From a checkpoint of a small image autoencoder.
Model: 1.07M parameters, encoder arch pvt, encoder activation gelu, encoder patch size [2, 2], encoder depths [6, 6], encoder widths [48, 96], decoder norm batchnorm, decoder activation leaky_relu, decoder widths [64, 128, 192].
Training: soap at rate 0.0021, 14800 steps.
Data: trained on drawn small creatures on textured ground, 37.2 epochs.
Rows from block 4 of the encoder, named by matrix and row number. Rows with one number belong to one neuron. Each number is 128 + 32 x the weight over its row's rms, rounded and kept within 0 to 255. All counts start at 0.
# fc1: MLP up (encoder.blocks.4.mlp.fc1.weight, 96x48), inputs 0-47
# fc2: MLP down (encoder.blocks.4.mlp.fc2.weight, 48x96, transposed), outputs 0-47
fc1.3 [157 123 163  91 138 124 122 119 124 129 139 128  78 107 150 165 170  98 137 106 187  87  97 109 109 173  95 136 163 186 105 130 131 199 112  68 144 119 158 168 131 119 162 105  54  88 114  92]
fc1.6 [111 183 113 233 132  85 130 118 111 100 101 160  60 143 162  86 144 143 147 106 139 148 181 107 132 128 130 146 118 100 186  90  95 122 103  86 137 137 130 152 103  98 149 135  80 147 111 170]
fc1.9 [163 131 124 121 149 170 126 135 120  86 117 159 148 113 101 163 180 101 130 104 172 118 190 114 104  98 160 155 158  48 122 178 163 122 118 179  52 146 132 104 144  71  87 146 136 144 144 146]
fc1.10 [ 86 160  88 140 145 190 133  46 117 131 150 122 152 113 129 138 101 127 160 158  63  94 124 190 191 148 104 126 119 121 121 194 100 102 149  99 146 117 157 120 135 119  95 155 108 111 110  67]
fc1.11 [136 109 103 113 114 117  85 129  29 155 135 182  81 157 105 142 113 146  90 138 164 154  65 115  77 118 153 166 147  95 154 162 172 104 128 154 193 113 137 140 103 113 130 101 124  93 159 150]
fc1.12 [159 132  83 106 120  80 111  82  98  75 117 169 145 140 138  83 127 147 156 169 145 191 103 141 135 101 114 140 100  97 117 143  98 125 122  54 191 129 150 133 139  90 118  97 104  61  99  80]
fc1.13 [112  89 106  53 185 132 138  99  94 149 157 161 131  53  82 156 116 108 121  76 161 108 148 144 125 164 132 146 138  75 124 118 109 104 109 145 151  95 192 117 127 113  89 191 137 117  89 115]
fc1.17 [111  71 134 147 147 147 121  88 132 141 135 170 133 128 169 142 142 141  68  52 138 135 153 178 118 103 110 109 173  48 149 163 161 134  99 130 101 139 166 138 173 111 114 127 175 137 140 198]
fc1.18 [155 105  95 116 139 151 103  95 142  66 114 114 200  47  77  75 138 153 103 101 145 167 154 105 127  99 168 170 164 117 132 101  84 110 126 152 108 146  66 113 115 119 107 168 150 141 104 135]
fc1.23 [145 133 144 123 106 111 158 176 104 102 132 113 141  74 173  54 105 120 145 144 115 157 116 125 126 112 187  83 118 131 172  97  89 120  92 121 202 158 116 148  77 191 139 100 189 142 135 114]
fc1.25 [112 140 132 185 139 128 132 138 168 114 122 135 173 129  72  97 134 154 145 148 100 102 103 172 150 196  77 162 136 138 119  78 141 118 150  49 112  92  91  85  97 165 128 153 134  95 195 125]
fc1.26 [114 134 131  92 121  99  60 149 130 139 139 114 137 132  71 150 136  58  41 139 112  89 159 141 133  97 172 101 104 114 125 121 189  75 176 161 125 110 129 132 133 176 116 141 151 110 171  87]
fc1.28 [151  82 143 108 120 133 191 111 126 168 117 102 143  56 143 112 127  51 141 142  86 117 119  75 155 125 137  98 134 134 175 159 140 132 123  98 164 107 181 167  96 129  74  84 113  97 178 104]
fc1.30 [166  50 122 179 133 137 136 166 171 131 131 133 105  90 114 129 155 109 155  95 115  60 129 134 151 151 143 139 176 194  81 197 172 152 132 117  86  82  87 122 132 141 105 134 137 150 137 157]
fc1.34 [147 145  79 149 109 139  66 100 101  79 136 100 158 132 113  74 139 121 116 129 152  79 152 115 135 121  99 123 199 182 124 110 177 105 125 104 115 162 116 152 185 175 146  83 175 167 100 166]
fc1.40 [123 148 140 182 113 117 173 131 106 143 142 171  97 132  90  97 131 162  97 155 137  80 201 100 145 140 109 130  94  35 143  96 140 173 100 135 103 133 189 162  75  99  95 145 130 118 111 123]
fc1.41 [125 147 145 185 153 102 107 113 129 141 109  96 153 130 122  93 161 171 111  90 133 107 201 100 103 122 181 159 141 157 184  57 107 140 140  74 141 139 140 181 104  87 138 129  99 164  67 133]
fc1.42 [242 126  90 157 109 106 132  69 121 126 117 139 132 137 109  96 134 123 160 168 121 120 130 138 148  68  74  84  91 138 101 111 121 136 193  91 147 136  85 143 148 139 155 173 123 115 164 108]
fc1.43 [120 149 191  86 180  98  79 172 140  55 148 117 163 127  98 106  68 117 176 162 137 125 111  87 134 137 119 111 145 125 137  92 102  95  89 136  86 102 168 129  94 160 141 147  84 146  76 121]
fc1.44 [ 75 159 104 170 139 135 117  60 119  74 127 163 117 131 159  75 188 159 109 139 117 137 156 130 137  87 145 156 117  84 158 117  86 138  98 132 201 139 189 140 169 122  98 142 124  75 147 123]
fc1.48 [133 135  81 136 115 217 159 167  94  98 119 145  71 108 121  88 167 139 112  82 117  99 160 112 116 152 128 103 128  94 103 171  66 138 122 139 197 178  87  95 118 117 111 168 122 104 120 145]
fc1.49 [142 106 135 160 140 126  97  77 184 100 161 163 231 131 159 121 129 147  91 103 135 123  77 170  95 118  72  99 165 144 113 136 148 109 126 138 158  87  95 124 169 128 106 164 134 119 120 189]
fc1.52 [145 133  96 173 125 155 164 159 146 141 104 142 150 112 151  79 116 125 141 145 133 102 120 136  94 195 102 108 158  87 138 183 149  91  97 124 161 123 214 118 179 168 101 102  67 104 180 133]
fc1.53 [139 159 109  84  73 140 132 125 106 195 112 147 105 113 110 122 173 142 154 135 145 133  59 119 116 120 116 123 122  61  58 190 142 145 159 174 165 153  97 149 177 156 132 112 163  98 147  94]
fc1.54 [142 137  93 144 158 158 160 110 156 112 137 147 138 122 125 104 170 133 129 123 118 198  55 150  66  71 172 144 125 123 147 170  96  45 129 132 130  91 154 117 178 127 108 145 139 111 109 189]
fc1.56 [128 181 116 114 175 200 139 138 122 129 159 125 148 161 106 144 160 141  66 105  84 107 132 166 117 173  99 169  95 147 128 166 146 156 199  98 150 117  96 114  99 104 118 151 168 133  89  65]
fc1.58 [142 116 102  94 141 113 136 128 126  87 116 115 136  94 153 125 101  93 148  62 195 181  72 118 106 181 106 156 180  98 143 115  87 132  92 124 177 131 148 137 113  98  92 170  82 120 157 191]
fc1.60 [119 175 101 149 146 169 154 139 174 105 116 104 168  99 138 109 103 149 127 129 175 112 108 103 141 123  71  98 127  62 101 145 116 113 180 174  74 126 157  67 153 132 167 141 139 106  84 199]
fc1.64 [ 78 130 180 111  96 107 114 155 113 172  91 147 163 135 112 132 131 104  75 171 146  99  97 100 116 121 160  63 125 112 129 203 191 155 124 152  76 127 139 191 125 142 103 106 177 126 150 115]
fc1.65 [124 122 138 211 117  92 156 174 148 106  89 119 153 187  96 115 121 134 137 176 108 125 140 144 149 140 207 177  88 160 180 116 155 101  88 106 126 147 173 145 148  91 117  94 100 101  95 143]
fc1.66 [143  70 138 133 118  93 119 112 113 157 114  87  30 152 116 173  82 122 163  90 108 122 159 145 163 142 115 145 114 166 142 183 139 162 139  90 131 101 149 138 172  65 183 106 132 124 150 166]
fc1.70 [162  94 129 159 154 153 133 150 173 119 124 134 188 157 141  91 134 113 168 190 164 112 194  81 145 100  86  81 113 125 118 206 154 119 185 126 131 124  80  97 135 141 159 133 162 147 118 108]
fc1.72 [131 111 196  93 124 120 115 104 120 165 179 110 149 162  74 133  90 119 148 128 102 124 147 119 128 149 173 130 124 161  72  74 152 114 180 154 123 142 107  88  48  93 165 162 111 113 169 172]
fc1.74 [109 141 140 191 142 153  95 123 147 123 167 180 158 174 146 183 110 122 181 211 150 104 163  92 151 138 128  96  99 160  77 122 156  94 133 141  68 103 143 117 149 126 130 120  96 167 145  87]
fc1.75 [147  94  81  98 128 128 125 139 143 162  95 114 130 209 159 149 138 150 104 186 150  89 100 147  90 189 115 131 125 114 184 117 130 111 128 196 104 119 145 128 144 153  81 166 143 104 102  55]
fc1.77 [ 58 155 130 102  78 140 161 105  81 115 112 135 176 113 147 143 192 127 101  98 136 165 128 126 166  88 125 109 103 164 153  67  63 140 150 166 126 153 172 122 169 153  63 129 112 143 125 133]
fc1.78 [176  93 168  71 147 179  95 144 148 139 141  76 207  84 104 172 117 107 165 147 126  91 105 121 123 154 128 110 142 159  78 138 169 139 155 159  90 149 103 114 125 110 147  83 191 119 143 141]
fc1.81 [ 77 158 174 176  84 118  97 176 135  85 150 165 133 117  82 128  87 196 118 123 137 119 112  56 166 135 151 142 119 109 108 107  91 104 100 139 143 128 162 142 104 139 119 125  78 140 185 184]
fc1.84 [119 159 136 156 153  55  79 135 140 141 109 101 177 106 100 116 129 140 139 121 132  49 147 150 144 114 121 160 126 185 143 101 202 163 157 113 166  90  95 147  81  74 117 158 109 143 144 164]
fc1.85 [112  93  96  71 146 164 140 179 104 181 120 175 119 137 117 150  96  82 115 113 125 131  80 139 118 140 155  82 138 118 129 159 137 109 100 186 128 117  38 142  91 163 108 181 118 118 172 165]
fc1.86 [136 146 136 172 114 124  76 133 124  83 117  48 153 119 151 123  80  74 158 173 101 100 136 154 139 151  91 105  94 152 134 140 147 125 137 172 142 170 199 143 159 112 118  69 155 180 162 128]
fc1.88 [144  85  87 110 162 133 105 149 142 147 145 105 198 152 128 185 111 236 126  85 127 146 167 149 107  72 133 164 137  99 159  97 154 149 148 111 133  86  79 158 121 112  99 123 108 152 116 128]
fc1.89 [145 146 157 198 134 120 128 169 150 133 134  93 138 186 148 123  90 116 130 173 155  33 195 118 126 117 121 109 124 145 139 141 116 154 131 135 154 206 105 165 133 182  92 159 111 152 134 102]
fc1.90 [ 96 118 148  90  68 145 161  79 141 139 156 110  88 177 108 138  76 125 125 110 124  54  90  84 155 182  94  88 139 137  96 119  89 161  73 115 167 162 144 161 110 112 117 136  95 101 126 155]
fc1.93 [186 102 129  76 121 146 104 155 110 172 135 120 142  85 138 110 150 125 166 192 159 139 121  98 138 124 102 107 126 178  90 207 175 108 107 154 104 148 141  97 180 139 151  99 143 205 111 118]
fc1.94 [166  97 120 136 127 151 141  97 121  59 169 140 162 157 101  93  70 127 154 198 183 107 120  97 105 146  73 133  93 148 115 140  93 103 143 134 198 160 179 136 110 104 143 143 111 131 115 179]
fc1.95 [156 127 132 200 102  73  93 106 113  92  99 198 144  91 140 139 119 121 188  88 133 104 146 186 176 166 122 123  87 135 118  94 134  98 152 173 142 166 167 112 121 143 131 153 165  81 119 103]
fc2.3 [ 90 135 161 114 137 132 144 122 125 123 139 134 120 104 146 131 144  88 128  90 195 108  90  90 127 144  63 121 172 177  87 146 141 212 109  65 139 117 161 175 107  81 131 109  69 108 110 104]
fc2.6 [ 81 158 133 150 107 164 160 177  62 166 143 131  83 147 138 167 121 147 116 119 120 139 161  98 183 112 162 102 111 110 146  80 117 145 132 110  78 116 170 144 161 124 167  76  78  86 187 155]
fc2.9 [ 83  91 119 127 124 105 123 130 163 160 129  91 110 134 156  96  81 159 104 139 116 156  73 139 133 145  54 102  89 214 110  99 100 149 116  84 192 121 108 143  97 176 118  95 124 123  90 105]
fc2.10 [144 106 125 110 163  68 101 157 124 149 100 113  97 134 151 137 135 126  11 126 160 138 135  70  96 127 139 124 137 117 122  78 187 156 124 147 128 156  95 129  86 133 106  89 134 133 190 175]
fc2.11 [118 138 147 104 117 132 156  98 190 141 133  98 134  48 144 159 139 118 146  99  88  95 138 199 162 160 109 105 101 118 116  54  66 137  97  76 110  74 135 117 142 124 146 146 142 119  75 129]
fc2.12 [ 51 125 167 147 126 107 112 122 157 143 135 147  73 124 145 170  81 136  70 104 155 145 221  79 133  87 112 107 131  95 138 126  85 132  64 139 133 108 114 108 127 149 135 156 105 128 157 176]
fc2.13 [124 176 153 146  58 114 113 164 138 118 126  92 133 166 114 103 154 180 111 178 102 182 120 121 126  62  86 107 132 143 129 181 124 139 157 104  90 123  45 165 141 149 180 103 111 110 143 125]
fc2.17 [ 97  67 157 139 100 173 108 147 133 195 134 148 146 114 119 123 210  83 164  79 136 132 112 159 164 131 109  71 115 123 102 108 136 135 117 151 135 141 105 205 154 129 104  63 125 122 115  93]
fc2.18 [123  92  68 143 134 124  72 113 124  92  98  96 177  98  60  86 116 155  75 164 151 158 137  92 120  86 157 160 127 112 114 114 121 113 171 164  80 167  57 124 119 133 114 108 173 132 133 108]
fc2.23 [ 97 106 113 137 151 141  94  65 170 151 122 168 132 169  78 149 155 144  98 125 147 104 114  99 133 117  60 151 155 141  86 162 165 150 128 152  63 103 160  95 158  59 103 127  77 129  90 112]
fc2.25 [ 85 190 187 142  78 114 153 180 130 120 111 156 176 156  97 123 137 133 178 161  98  92  71 142 118 167 140 192 133 136 140  87 153 143 145  78 135  86 110  97  87 143 153 150 113 106 159 133]
fc2.26 [184 114 130 126  74 141 153  71 117 111 101 129 144 106 173  95 124 135 153 128 172 158  68 124 125 196  86 151 142 128 143 122  96 161  70 115 144 157 101 140 108  93 130 120 108 191  87 192]
fc2.28 [140  50 139 102 124 158 155 107 146 168 105  88 138  83 135 120  96 103 149 129 103  74 133  72 181 114 144 119 110 138 170 100 138 130 117  71 138 126 175 137  98 123  68  86  78 115 156  75]
fc2.30 [168 138 132 133 148 116 116  88 131 113  97 152 175  81 126 141 120  48 157 139 136 110 147 174  76  87  74 115 164 175 115 191 145 128 132 114 111 181 112  84 135 135 152 115 196 156  91 133]
fc2.34 [ 68 156 206 111 139 105 117 161  90 118 141 111 216 165 110  99 151 107  96 148 114 138 103 132 142 114  92 166 127 127 129  54 154 137 107  90  99 130 150 176 162 132 120 140  78 155 169 132]
fc2.40 [144  59 153 155 107 130 131  72 100 170 124 150  77  63 110 101 161  86 133  92 117 154 149  77 151 157  83 131 107 137  65 132 147 166 145 165 103 122 141 135 135 171  95  74 116 121 153  92]
fc2.41 [101 134 129 157 144 132 125  73 140 170  91 154 175 159  98 101 137 156 159 144 154 154  98 120 146 118  69 151  91 142  75 175 144 126 153 116 180 199 111 131 144 169  88 119 186  82  95 155]
fc2.42 [236 101  95 138 135 136 120  68 120 148 109 140 118 166  88 101 142 143 188 155 117 119 135 156 148  90 108  96  99 120 117 100 102 122 175  89 111 137  80 156 164 152 154 191  94 123 152 120]
fc2.43 [125 148 108 141 170  86 151 105 118 117 130  95 125 163 170 110  72 128 154 112 111 115 104 118 114 190 160 156 121 106 144  66 165 101 122 134 145 168 217  65  71 159  83 102 130 150 131 119]
fc2.44 [179 104 133  91 120 117 157 158 109 143 144 108 124 163 161 147 104 102 156  77 131 112  91 143  97 166  99 132 168 155 126 185 194 133 141 116 127 164 109  96  68 176 127 113 175 209  95 137]
fc2.48 [121 141  84 168 121 215 142 179 105 105 110 163  70 131 126  84 158 137 139  77 112 100 151  96 128 135 139  65 123 119 114 155  75 120 124 145 173 177  94  95  99  77 116 152 123  98 139 105]
fc2.49 [114  91 111 176 173 123 150 128 193 125  79 100 176 108 113 168  33  78 106 109 128  82 142  88  80  91 157 138 119  93 149 139 151 118 103 114 137 123 151  78 108 123 130  99 160 130 102 138]
fc2.52 [113  83 141 113 168  90  67 136 109  98 133 131 152 108 115 150 165 113 134 124 126 149 132 123 104 136  83 183 142 214 116  72 140 129 120  74 130 103  65 110  69 110  81 137 133 185 130 100]
fc2.53 [ 99  71 131 128 155 161 121 106 153 202  93 150 190 153 128 113 131 140 181 127 152  95  82 145 143 108  82 171 111 122  92 134 196 143 148 126  78 149 132 178 153 157  94 110  85 106 129  98]
fc2.54 [157 171 103 112 120 107 179 127 139  87 131 107 153 174 122 123 140 102 146 146 116 140  61 123  61 100 192 148 117  78 142 209 131  58 154 121 146 123 145 117 138 161  97 142 153 139 100 171]
fc2.56 [ 81 136 171 151 150 104 101 126 118 144 112 115 144 152 165 108  96 128 158 101 129 126 162 123 205  70 157  77 105 103 135  93 119  91 161 147  79 174 160 173 169 195 157 169 117 116 155 145]
fc2.58 [136 148 109  93 135 129 114 144 137 109 123  48 126 183 148 118 141  94 124 112 111 143 124 123 112  81 115 138  67  67 152 108 105  60 166  93  82 159  42 148 123 101 103 156  88 150 134 139]
fc2.60 [ 94 157  88 114 129 131 138 122 199  84  67 137 210 160 149 124  84 164 117 102 131 110  96 116 102  71  72 102 103 100 126 103 109 150 117 130  95 137 139 106 183 150 141 112 133  78 105 159]
fc2.64 [115 164 165 125  98  84 153 120 154 108  75 124  89  77 110 105 128 100 101  92 109 148 111 129 139 176 123  96 111 139 152 167 123 122  58 139 120 172 147  97  94  84  91  94 211 117 113 181]
fc2.65 [148 188  85 139 117  99 150 112 183 126 109  95 171 171 112 173  77 128 120 158 129 120 178 103 104 107 179 172 145 130 204 104 145 112  94 117 137 102 126  95 142  55 171 106 105 127 124 123]
fc2.66 [100 147  91 108 120 167 132 120 111  90 132 159 212  86 130  81 165 154  81 119 151 158 103 123 122 122 130 135 111  79 139  64 103  90 116 182 132 165 123 132  98 193  70 147 140 111  91 110]
fc2.70 [157 101  75 151 124 108  89 162 123 119 131  94 145 130 142 111 116 189 146 211 190 123 145 129 125 124 101 126 141 150 111 139 113 119 196  80 111 184 122 169 129 121 152 133 104 203 101  83]
fc2.72 [ 99 117 213  95  95 103  75 127  89 143 151  83 114 108  84 118 125 137 142 149 105 118 121 116 151 140 183 151  83 122  76  72 120 121 166 166 111 115 112 131  75  59 121 161 101 118 165 139]
fc2.74 [142 169 213 138 131 134 149 147  90 159 166 116 106 108 137 173  97  94 160 151 169 165 121 111 171 134 149 112 134 123 197 144  71 145 168 110 147  76 181 155 135 151 166 170 118  97 146 123]
fc2.75 [120 209 126  97  51 104 154 134 151 149 126 133 141 161 139 154  89 162 128 113 130  94 150  87 124 124 153 155 139 132 151 133 141  92 141 171 175 125 147  82 135  47 206 145  89 120 117 142]
fc2.77 [184 110 110 172 189  97  66 120 181 157 104 140  62 117  95  87  78 134 128 131 108 102 127 124 108 163 130 137 163 119 118 165 190 135  89  97 128 107  83 104  81 111 168 101 139 111 128 114]
fc2.78 [124 146 106 133 167 127  96 114 180  71 152 166 190 165 134 103 163 143 186 118  88 139 140 168 151 147 116 139 177 129  98 167 188 113 122 133 187 145 114  78 126  98 129  91 148 169  80 146]
fc2.81 [127 131 131 124 186 123 117 140 145 108  84 129  83 139 131 150 106  84 104  94 176 100 117 115  94 116 132  75 144 145 218 166  99 110 137 129 156 146 107 169  85  77 163 187 173  99  91 154]
fc2.84 [196 117 128 134 158  82 118  85 146 119  82 119 191 139 132  89 116  89 151 116 111  86  77 157  98 154 121 139 136 187  91 162 182 144 123 118 125 165 141  84 100 116  53 114 132 133  83 133]
fc2.85 [106 105  89 101 156 170 119 189  90 161 100 174  98  97 115 160 112 104 117  90 129 132  91 120 153 142 170  91 126 132 150 134  94 116  95 177 123 117  26 171 111 151 118 189 128 116 148 148]
fc2.86 [ 87 185 172  92 103 151 164 160 116 110 144 190 109 133 135 213 167 135 151  91 153 139  93 107 197  87 161 143 133 114 163 136  99 158  97 129 127  85 129 161 130 124 145 170  84 120 114 142]
fc2.88 [150  96  91  94 147 128  90 130 136 146 134 115 166 157 108 177 129 215 171  36 123 144 141 121 119  96 118 147 157  84 169  89 141 135 143  88 130  73  68 149 115 130 128 148  90 146 115 120]
fc2.89 [148  78  58 147 177 140  98 137 142 114 136 149 135  40 133  85 141 157  77 134 154 192 144 120 140 133 117 101 149 169 127 170 132 131 183 154 115  92 128 126 146 121 167  93 184 129  88 142]
fc2.90 [ 81 112 121 144 106  77 177 143 116  98 187  62 131 124 127 153 106 138 111 153 132 138 141  80 111 123  66  97 182  97 107 169 105  91 110 115 138 139 163 143 141 170 161 188  86  96 147  81]
fc2.93 [ 63 152 158 122 175 149  86 175  88  96 142 134  70 137  43 104 171 140 119 175 146 185  85  86 157 120 145 151 147 120 159 120 107 133 130 121 117 114 101 138 105 111 157 145 140 102 188 132]
fc2.94 [ 86 133 148 110 183 141 123  87 156 128 156 106 135 212 139 124 140 142 127 155 168 160 129 158  91  72 154 128 139 152 183 170 121 105 155  87 191 183 141 112  81 101 123 144 113 134  72 141]
fc2.95 [110  95 112  70 135 179 166  83 117 159 153 109 143 210  96 172 110 110  42 142 122 116 108 101 108 112 169 163 127 117 163 147 165 143 104 103 168 106 120 163 128  79 121 109 120 115 136 173]